python train.py --n_mels=80 --hop_length=160 --input="log_mel" --spec_augment=false --arch="ecapa_tdnn" --depths=[12] --widths=[320] --lr=0.0019 --momentum=0.98 --grad_clip=3.0 --epochs=61.9 --final_lr_fraction=0 --weight_decay=0.4
Rows from block 4, named by matrix and row number. Each number is 128 + 32 x the weight over the matrix's rms, rounded and kept within 0 to 255. All counts start at 0. Numbers have three digits each.
# c30: last pointwise conv (model.blocks.4.c3.0.weight, 320x320x1), inputs 214-319
c30.159:137148150164145136135110099134080156108104114076099136047152138162079108140167114154112140113164128147083103085144133124123137100107111147102159130125058142150089114082139123094143116178149089140113046083096139089138076097102122103085122109144133157157119140062082124104162185098095094128114133147106216172147167127097
c30.160:109122122152135128157167208110153066073146099120177103107105135130096132109133154141159124203120082123087122120129171115114082116170172166110137185110131171180118129079092112128130114098133110115158178182099173074105102101161181156102117157118042181141099099204123111082122118115117092099068137069143104153146118084157
c30.161:158133114142122157137112077136104105102102168173149083115110154146116079166129085147106127060171090099067066118130130113113176092209152117076124095128122164144135168072124217176134128179124158125152119135162169168113120116120073068099118144110172111062168174142138144124062078141127081082125131040098145097070166103096
c30.162:112124091139063116154127163148160138088100093177135132184133116125117084133109130130158142115106134063166116134136180111079089104182161143144143107101113104083127144096099167214161099173118132132142098127140156115128149121107156129143123147128135138176100122108116130114079081144123145157114077134094095140126126078173
c30.163:107110124159074093079048102153118136148107070122150083143134098091166096140126139116108128182168116203116112141095127121189194133125109088102095146157091127107190209121150120145142144128123123138144170146176136167103172110175082097095187144079135164108105091190131163138083130156156126100066119177161123059176173100123
c30.164:100091177087096121100163148111174098119108140104088123068158109138136089161121134139122071098075174088089090164125119114081126090151137111121164121117123094181166090145120121070139186116108167184160130116130126170147116135108105110126101181078196122149146118156120133068109102105160099126144106135180204127107120129117
c30.165:081144164159138123090097158171050101122108161104167157110152159122192121030068107172097139119095137162153136158144155132146142112145152141108026158131139112122089089127097094185079123095130148053123129093183192098195167097150106111104162099147089168044179112196103104158174132211057134114129125157126128105107171222112
c30.166:147148145107128159132151139112079153126161166160116091143096119089117138057104104083122126136126135068141121135127090140093186121134074145169151111113140144143125128134095127130129141078144124121135146132111168124144102112161071133134089158147134108155132100138177132091109125123096143143136093150126112059087159090072
c30.167:171111150216127177166128142132115107129126144160190102050108137097204144121154145121126155117136129111119112095159126129178123134142184173161096182156204182114107129117159059155102077115155107164109152104120212094100064089150177079127104151107097129169105134147171172147120155140078132197097205134148101200149106130095
c30.168:127119099198130094111154080111200073141125114108138103123106137120121141091182094094121154191104209104049124155072129085167218166139115088103133088175116024117145140112118138097138197145102132121158131089121144204101160173170150180083158116136112115085136113153079104140163190080147119130091114109056141176156195092118
c30.169:089178149133112144127055180091096117184142106131152139131199086064130164098140122138151085148133096087142127118172103098126093067170086130118118130127085112153044043104136170139164067169135106162099108128072108128181103130129137131116101147091126116061142138174168127079104131121090119100136141130118135113148108110107
c30.170:189167157134131157098104148097144087205106147135078140133143084122148133128156125158079173186087130156185134109131095121131166167066206101163146132164099117145245152168146127129146119139128055141038109155094110151051138110072130124108113133077086099101113118124170146168124171108132123130077130101134145122154153170127
c30.171:186137148141143146110191093085105110074200080083208131144090122133106132127090096095102127090128100155119090165117141120129155139162147150143213162162111115190154119111127128137062178126146060139068149101113178103110104136108107125072143101138143125144126145134131119099153128128136112121133124095130100111171100079132
c30.172:115134122113098106121108099139085131095092187138073135174105155104109103101062118116110114130159126136139111098114090125111066120133097104096126113136163119164041136087104127167157112128136098136129097111118081129160128112108122096086083162159201177187116127115146125073117168128201114099124061105180106114145138102122
c30.173:132150150151149092160070121133113093149095145123087116089131187140136247166094166088107130176123051105158136180149143104118133150102152148100105111079132221124206178115136120179156099124145097145163065142185096116161133126098133105115149152066129168089137123119123149195109159122129154104104152105111166098104086196141
c30.174:103126156074113119135170119153091154150100123141167132112153138118126131091141107129152161085080115148147118106137047135098136135089109100102140218098155120151103170134082109082139132124099163140121131111072181126119137112146155096130148171143156129220143105159126102101121148069076139076090162119153147119134118177130
c30.175:052134099122104123155173175094169103111091118095071155107124132115098090126143120142154131205166066118239146131096113123190153179101160062091134162130098134108190177163119108132187132093055146180157131149115108142130123090094111152134082208148121161122136144182174098127103093164115102165149131093123107142107150157108
c30.176:083080141161121150150089152146123086075223134142097121109089114098103107132182147175096185102082065079171112112168129116163105136077169134181117128143105148099093171128139094160169139134126117140099110123158136059085176150130138125177130135060148136115135131138156156139149168135142085118136118125192155123076078163111
c30.177:150108150136123165115154153139106067168139151125158150157156148188102165105129175128107185134091144179145159132151157114142151095128073091166167149106111131118109058139152088161165132165097109139101180147155084155138134158102110127113109178136138180128107168133183119064156161126135157109084069202135148148223189070117
c30.178:145166145169106188156117109051130186091145120084189134104090106124134178133113086119069080179083112149147127135144174148138129103117117168160168163166078178121127154098139141150103004182136107094121129180167125119108126106165138123102130075112086158137168092102109166202089126135147064114125131048150166180130120130141
c30.179:104092110095139174103126072139115207111113067140181101117142165125118144111094130141107126113161117138130138155024124138115079155131111186104133147141119179163112130140088112125122052151110095149105146133126113104136084131175155085099226061075150051187132128124157098128135105100161044086128080090128126120156113106165
c30.180:181141140141096107156109092060132115159103141154166118136089109120129149117162125141091183165156128167097150150155046129098103161112128177126153099150134140153173195138157076123151052132156094140125070192137101100053047121148147164101120075145061010139118121111127133175096153091081061130129100124125095152124143097110
c30.181:131139120145132148100104116131144107119152144098216076149171166183139132140071118125144179185182113247152123162148085145191135137134183109187068104129145165108118127110144148135155164129176101092131136054105070146155114172104118203089139134093058114104162124180127178116124121138158147042157104127210088157185157093138
c30.182:099116145097106144116151137123104102125132159104089155148129208107121162062135115178090098127076091153082112095169142103149118143119156158123078130166127109144130165100134155112134157141125145076148163187104072120173096169118098108141130066185156134105148133134123132128071135156124170080166112170108162147094063172113
c30.183:106080133100148086083132141126114118082170128143086142043090109107069090123172187108129195133146119110171168135158078125107112123074146130107120127149120096176129155119134109111139187119026110189095122090168088056137131099117194128140126134104152121081089106185135100119113146156095199143078125093121159058107094170098
c30.184:149060117118106107141087144108078166163136157117113150098164132099106114088151085125131076119090172137123105068114111115079094155127119156063140183139091105129084124141167143091139179153133149174072145121078141125168153177150085135177139128158111087134171141107101103097115134065144127164142176176106163124093093135137
c30.185:130141091215143149058087152132109104094190179081124093148192099088158151087124116118134157179103108135149144122133105118089145161094155159105092105135123138142142160160047123109180120102140164108105099146116111138170108173140156128106151196091135091109104147149120106171084095120065149073113078115089125113085149098182
c30.186:130119166111143155136129125136098152119127149182157160152140074168124135130117153144148104126074148096177143091148091104115059095136155062162182069121172101109110132120156125080154136103170117158108127157110110144121098129091117182195145099106137157170137141129126093120071146128116085164105108112107175099033161124092
c30.187:089156127156120186154051099153146147145127119137173112085103155064132071128135150053108135119088123121143149075119073111127147133102150068119158092058082087157214147154133146130134160134115117106141085175124104133080069106123180164155114119085081110112022137111123124097133091134154125139149133118091063101121159148164
c30.188:139151139128116046155070117134164124089158179120166111117122151135160106174161147134165149099202023143112107118115171134143135178137105106170128101088131138109183143102161186103203196182223114103140122116056060156097152110152158116102064160140057101124072130154075155097135100146111157149107126153079178134080061141098
c30.189:129149162097097140131086106131100137079089132137162118142191150118128123107142138143105126151138168182141114091093137107135125171153110152128087093122069160045112109165112090114162120097094134168117119163157121134171119101132208130091151145148126106090149082146132117088134127085114127067153092128088168115129142132173
c30.190:095132164099094146131113117143137171147114133115142098167115109137184168114140161141118151099109067126142163154162127128045115160125177123080113077098101173108105176164147094170140163108195113145117113120127140110206134081111083077074165100115136178116105125124139107152135129068134073201178132108121103076094112089098
c30.191:179161117195113167106167102125086104126153172150138131137080138162122122118083131091199145155087061120197143136164150126143142115116158140132185105152140110156146107127068157119132185097148152132130103145105106110108147191078112138164164106115165172158101148102123119080105111116146217090159150099127129088150099147135
c30.192:163138096099141186158155174025157140099108075110064127156127143156119101092123161147139115153118093129102090082115103108139155142111153081141149155069164100146175165094118051099102229110102098095113098079157133116126123148171149091192097163087089151180099175138168140156129085191132056148114100096134039167121131141143
c30.193:197156126141165142075118108148128154128123085093145148141138115080137099117161107092117112094170094106099104107101130080145126131148090127108154148228168160123062128061088104108111156121132154098144148079138116103134101169080134094128130107171125148120158212153151133087072128146113157186099111101089142134128124118118
c30.194:149134131142115144156154147191122132140154141166108142125119131162118101101138142041133089066174185116128088127144078126101119081127079105102156092112115120170144105135142095104101157101130173131158100135107079125068130100111169152151091111120112106136166134133100087133159145137106139171147130136114176078085145088124
c30.195:136165106146135135182117126103169152087107163135139105164093129149129101133093146105154137168121121168156110146112131046127129079127063079173140141131096154130196097129135133151071185163114121127150167157125124127141116142112121170116191090076097170077125122135065190148126196154073164137077165126123153138045118137147
c30.196:096172130095113169147111140054113164103162139140071107109132115125139164141103095210169124172129094107167138142107140133100122111071137094108079119128173172142159177121082085162121147114078139117068170202156176128099142114080135144135116161120187172138116096091150082128097156110193156074132083119139117106163145094133
c30.197:142072135164134119124138054079145110124115146120144186114107140147093136129146118182179152191085138121122115174152153146080136177125151106109118142155169085152169123174102062144111088112143160102094117086104111118091154111116142071138154097145110091070135067112121118148128135112052126115192117143192161165171100178083
c30.198:170128172089117176168086176195097118109147158129136131164135183127171144133131124168190168134114069134133176143100106078102107152110154142133090131131207095123125137099130138136140172177173160131174144097110128137228127136088155140203153112107126109206142134120139149118105110128162191163098115137123117096131123149149
c30.199:142139113056119138119181134118080156105146113142151086125157090092135085139153104130115108140110202095027113171156109101110092114081093116183138146143150096104079088070153106118075151128156088121146139079069154121137121200162125142143145088097111103055114115105083110045168101136111129094121137143096181108091147153123
c30.200:109133085100177141055145104078107134091148141106110121125121153140090111084197117153144135166023087192115069101144167153101122127100169114123125098098165164119153153148112130170143137098099154116138123088136093099115160125099117086135112118116148072112138154147158179140109122135096126161148154172157103118134069160112
c30.201:124121199179072101169083157199130097125131100117189155117107096135176106148115136122068140155129075117095091142106152177144129141140195112080088120142152133060144117135102073127075168098129098117146173143058142054138097146206150114142154107169099076112141145140110065174123129137127119161128132126114186137141078096162
c30.202:131117134124143110180107089144123130130070140141062097174145089094101150143167142070087155043116115085129115114164147105111096156056107126115150129136092121156175098135090103135112099104146057153110145166117057062128133117060147126179142063144105110087159106145149151133201164108070116135119125195133151138106120183038
c30.203:081099120183161161119093106089153142145093140139132165182159103181094149128079190120105127176114090141147107141123165149154198121143131111121086141127171151139112160100173138081117111129081115127064081124098125104105163161146077150119152125138181102065130117097104105135127175107133096122137120176137173087157090061153
c30.204:110075104122120101118103145160078115105144156105086148076111132143104123144111148139117190135124083157077118114111116119092125123090105097174166094124131093126174092057117126151129108158100133161112088118125147141131112197202194104139141143100113104152141132126129097082153137108119136144141110143123111106156167137120
c30.205:067109179169132118164120124146138101098119122131073070137093133125102095162143196135161153145087093099173119132134159104124136126139151124123159121113159147139114137109123117142130104147132185155085114140104103076123083089114184154109139125159130080084121158117128144065123160125108124125060160169108141136122112129116
c30.206:114101128091108119126128138086140164041124163117109196122103133180107123120167128107187140129145130171153135118138188089148092121126160062092127128139156103086170118108170092103131199131116127160167142102041103122174094126089070196220126096129158134126140158134132111092067138144101158164087129200185111128094141117097
c30.207:113137168048136143151084118150120136126167148109131147085093148068126136162141166112127142133080132064167101169106117174133115106122127064153145151124113074102155113129148171143180168127105162117104168141099128126106136086042170209109124179116107178105152159113058100143086214090103148126132152123078160129036085062163
c30.208:166188121182141135135113060126148123118144171156074105107092159160174146142134137093216168146185050047118151167173085114094193120187092089153198124125097125126135097099158125116123150155147133102137156112111145142153123114161116158112127184169104094191150111137109120164088101157102124196098172152119156160070112133103
c30.209:097152145177128140093148178145113143134090108071117176105128109145154156126175173112130113155076075098170188114145105147119161114161106172100125105053123082145115128157162143107128100080141069146167103110106121111091128145105087134115077143096145140103091113121146157076160115176128102150161113070087110145141179089129
c30.210:138140120158134217111117111079127073126127120111088125129120106137117158094149108134111130137094149163142124124080144104169124156177142171130171148134132148164108163149113195153137142154090185188070151141119147086161154131088075111149140180138212162102093171168155083147122184137142095136087095122137139102122121135107
c30.211:152097130123114106145119117140168166125181144111125115094066096155036128123062121143121139100193097095125179125141136075064110104117095097126118142129106173094072195115085145124177082115105117104175119116119142127128125116128145109096167163163211171131126140151165094122110150169146138160152125131145177106112118140064
c30.212:133122161112113170111180118097118155125168173143116144105079128150136116156134180123166171129069067158148095155219122152218123108135083152175171065078115112130149085159138095135101132149153157076138076118091074118077096138097150200200130068117107105152086085065141179057129124198124188099106169161151172123083151104142
c30.213:140140134135149096156167132091159140151134102152096162166095125183134140102136111149195094109144122127112101132144132039128117145124129129114220131052094200143100150128173157125153155100164152151153093150091118124151098046141087190159112119144112109190069138078110171082187091126140164146131165166157083156108095161179
c30.214:149157110099118135121110159144135117169209147136158139087163141208097106167156101123124108134092124127109175161125114098070173144117120102116139173147138074116106133071139169121149103161140079146132072075133139094089147098148192153151128114113095062133162158080134085115131109129030142102112122131093113053150196042145
c30.215:133081138183094163111090135108181099119094113102103102140181116083116110102162179130119168188139141145107216104144103106110120120163120128164129079145142140193070128114080154089150158186169158196135170155115107150160177142111118145128097164153128119111116223155121123155136177158145090135076058133134173152126149148064
c30.216:122114151198140099108125128172101093090116149112146186098107202148173124090151179102089151230187072158144121120137091138149140191080144084163122060097123082148158156190134090075131131158164078134173065111105116155068146099141178152122150060097044115132110107118112151179089149092138149126141112089136164132094124144109
c30.217:113135075140140114106153101142142101073144112157120130114091122114149106113097062145140025097078176136058099162149142164158130163100157140149126139146120109107164145121151123144094169192100152077123159173180087169112175138112120148113106132092095159147084121106103142091095113142134108135122140079152063147141080137201